config = dict(
    encoder_norm='layernorm',
    encoder_parallel_block=False,
    text_encoder_head_dim=32,
    text_encoder_inner_norm=False,
)
Rows from block 6 of the image encoder of a small contrastive image-text model, named by matrix and row number. Rows with one number belong to one neuron. Each number is 500 + 50 x the weight over its row's rms, rounded and kept within 0 to 999. All counts start at 0. Numbers have three digits each. After the name is the row's rms in percent of the matrix's.
After each neuron's rows are labels from the 100 images, of 14848, where the neuron reaches its largest size: "top examples" is what is common among them; "lies over" is the class under the peak. Only what is clearly more common there than usual is listed. The data: close-ups of made-up surfaces with and without defects. In brackets: how many of the 100.
# gate: MLP gate (encoder.blocks.6.mlp.gate.weight, 336x128), inputs 0-63
# fc1: MLP up (encoder.blocks.6.mlp.fc1.weight, 336x128), inputs 0-63
# fc2: MLP down (encoder.blocks.6.mlp.fc2.weight, 128x336, transposed), outputs 0-63

gate.321 105:476518426514429457511540463567583519556474428440518461460569581403425530432455503538519478470474510503458515496501523545520405556534481482412524522447467516474397479526499473563451468572557480
fc1.321 102:524515559522421453509515448438441486521557462499466475475569487492503457543458517481495532462514513478515434468555589450464527467496480506493558429461516532450384549537673462527478504542608349
fc2.321 115:507640511502546529433539529444543493467521548559517423453660492505465582465511446480487521443497449594483458496497474543425474557543473439493518449493503604488550457484450510504465495591551481
top examples: smear (100); wire mesh (47); tiles (29)
lies over: smear (100)

gate.224 091:474456475441475485476510521500586549443450517426564542403475415587386545434527501543457517548552410441498534453519482546533529502473560573569576490526571505465474494512497491529451466469531443
fc1.224 098:485471499480496496453471495483510535482455564464455574459433425555440512626492526490457553550537476453587552484525370542573483497559580524583544453515630413522507473396501497510445447424534435
fc2.224 107:508528522494544419500509504533457426462529525469493532458532492572473470479450483516536492537515513569533543425517535464525489472460462518447447478556473692465510515523475535539518505717472544
top examples: stain (91); brushed metal (30); tiles (30)
lies over: stain (84)

gate.55 098:509438465455485384498467481455483550551401515504545581558524494533500583494489548490503459500481496459473480559512557474535571401546437509488602499459482520483445529556574427548389515510634412
fc1.55 105:497423544436513454525511501407489428588450492567493530526533465444576537458469547490541460556519507435475417606561479539582513469505423452463526440489517547560479569533515418583536521544599471
fc2.55 084:479502522436481511428445496414489459458544536479471478517459457557575476472606414411436589512480447470439547425465522479449497461452520530491528512571542512524402423491494452446463426466428424
top examples: stain (56); tiles (52); brushed metal (41)
lies over: stain (56)

gate.85 103:509511459511513364551493412584435520454474461412521458531428527431511530564519500515466501471536455453445551442497528484513576487538417442516498456512418458548488432466472552526469448435508492
fc1.85 107:503512544517547527507555531450511528507628555574584494479467456557530456543406481521456498457475500469598450554464492449487556496461420495584417435482568445555580584476504537460480556435488513
fc2.85 101:498484494577477555474468574497506566468490450447587571418536491415528449491477574515526472574418492485474513469489541441552554448552611510484607516558503480516483467531482499531544411494462519
top examples: smear (100); tiles (82)
lies over: smear (100)

gate.275 107:488458457503478497555513461535539513551539523502527467479500514460472419539462398451577525510526551479416426519548481500484501471486412551448501520506561400464522523427508442522530513459519490
fc1.275 070:384509458507542534494473424462629448488471498515467486501508545623440494436483500513510530495536562466481434572577510505531555610573517504433485527457466495532535709444420358547518537513455510
fc2.275 072:487487520506484523502468516480508430514542440553438404469530539530484503558498441551488562433481355588434545526448489468534391436393523447552508454517467573571497543490427448476409496587571426
top examples: smear (99); wood (99)
lies over: smear (90)

gate.297 100:508494469428545457457496353544500576450517485457485496513444510422505461502447495508536436565466432570461518452444435552548485481442469433484564469568462503555504447479519528505461487467536540
fc1.297 110:538490485546469507486517564436470500513505466515501523443624411599461615479528481491532513594510503502552443514508449449474431531512488516550488497475574526406453525457481462531629568513481521
fc2.297 091:515468423446602519498498491425566492524569540495580518451464585526432489576531450567527513560392457521501562478463476555481499478494570544510493608567586459503533532465540490501478599434479492
top examples: smear (100); tiles (100)
lies over: smear (99)

gate.236 099:466424535446453399572495503476461460474577488599471455468521545506469423522407481467467524517499435439457615440548504534512485520479548485511521413495486492530458435546608488471476469461623491
fc1.236 103:587572464512494499509578468496534573481524523452458533572465498558601486505537468563465587478544504521513573476508543488462600491415466505546354560528485449474511536477472533424543519440441436
fc2.236 095:561471544478471665495479535577506433506429461472454581428434516470446507487511452500529568524442569428496451515551459505521473512543495543490399521580539414520478555457483560597547490372504428
top examples: stain (100); carpet (58); wood (32)
lies over: stain (100)

gate.196 108:432403423538459481491538510523426410530489457545546458465435489469500442542361516420484437469450533404468550465508544535537519550533505487501575514518593499523524553535514469613477536479590513
fc1.196 080:452541549559530534485569573557465507530521533465480489554474474533460490369459492383450484487437381525622500474545615375491530456533430481537464565481444585572492535532516557450532530467476484
fc2.196 082:468529503475420486512432560464548495493433498512510457542520549511442540556507460616398541416515561540529414587566451474476473607489489510504541473457476398473481417439496536522470475385421513
top examples: smear (86); tiles (81)
lies over: smear (85)

gate.320 102:485488449583466412477458431610493561452501438472455426473487495446504542516490482456503408473529469479454555534512561538493467513572470496533503409495382521511476585468460480509465487437547474
fc1.320 113:520513596488582515532552446478443448558563565512500505558436525422557408500421486486420596461464541477566500395533527522497571475483471511503446363488542538509471480543568540522404555500505430
fc2.320 100:486597533467478496499503562567418473454575511502460546437512549530404525533524481562618472520507397482501544484530504445474476516450602540552530593530521420482476425456479595495620445450494470
top examples: smear (58); woven cloth (49); circuit traces (37)
lies over: smear (58); stain (32)

gate.14 113:487443517439438382537517496369484529475453526567470522452509434530455556486532522407520518548466460452502567596538470534513504493531492494479576419538530543535370466488610419450429483485605443
fc1.14 129:523570577482493477578494550528551497524461532535409551586567524504459479501465521528556484558481490571467550544421473530502478450509526455437546396479525516382461526457477447520506449641505413
fc2.14 111:490406511525484489475451485505477528421505468446445469496377504491557541511607519475440540479554545417492484524484453549451582489491483453537464478408430364523461463463536492393530508355441553
top examples: stain (97); tiles (70)
lies over: stain (97)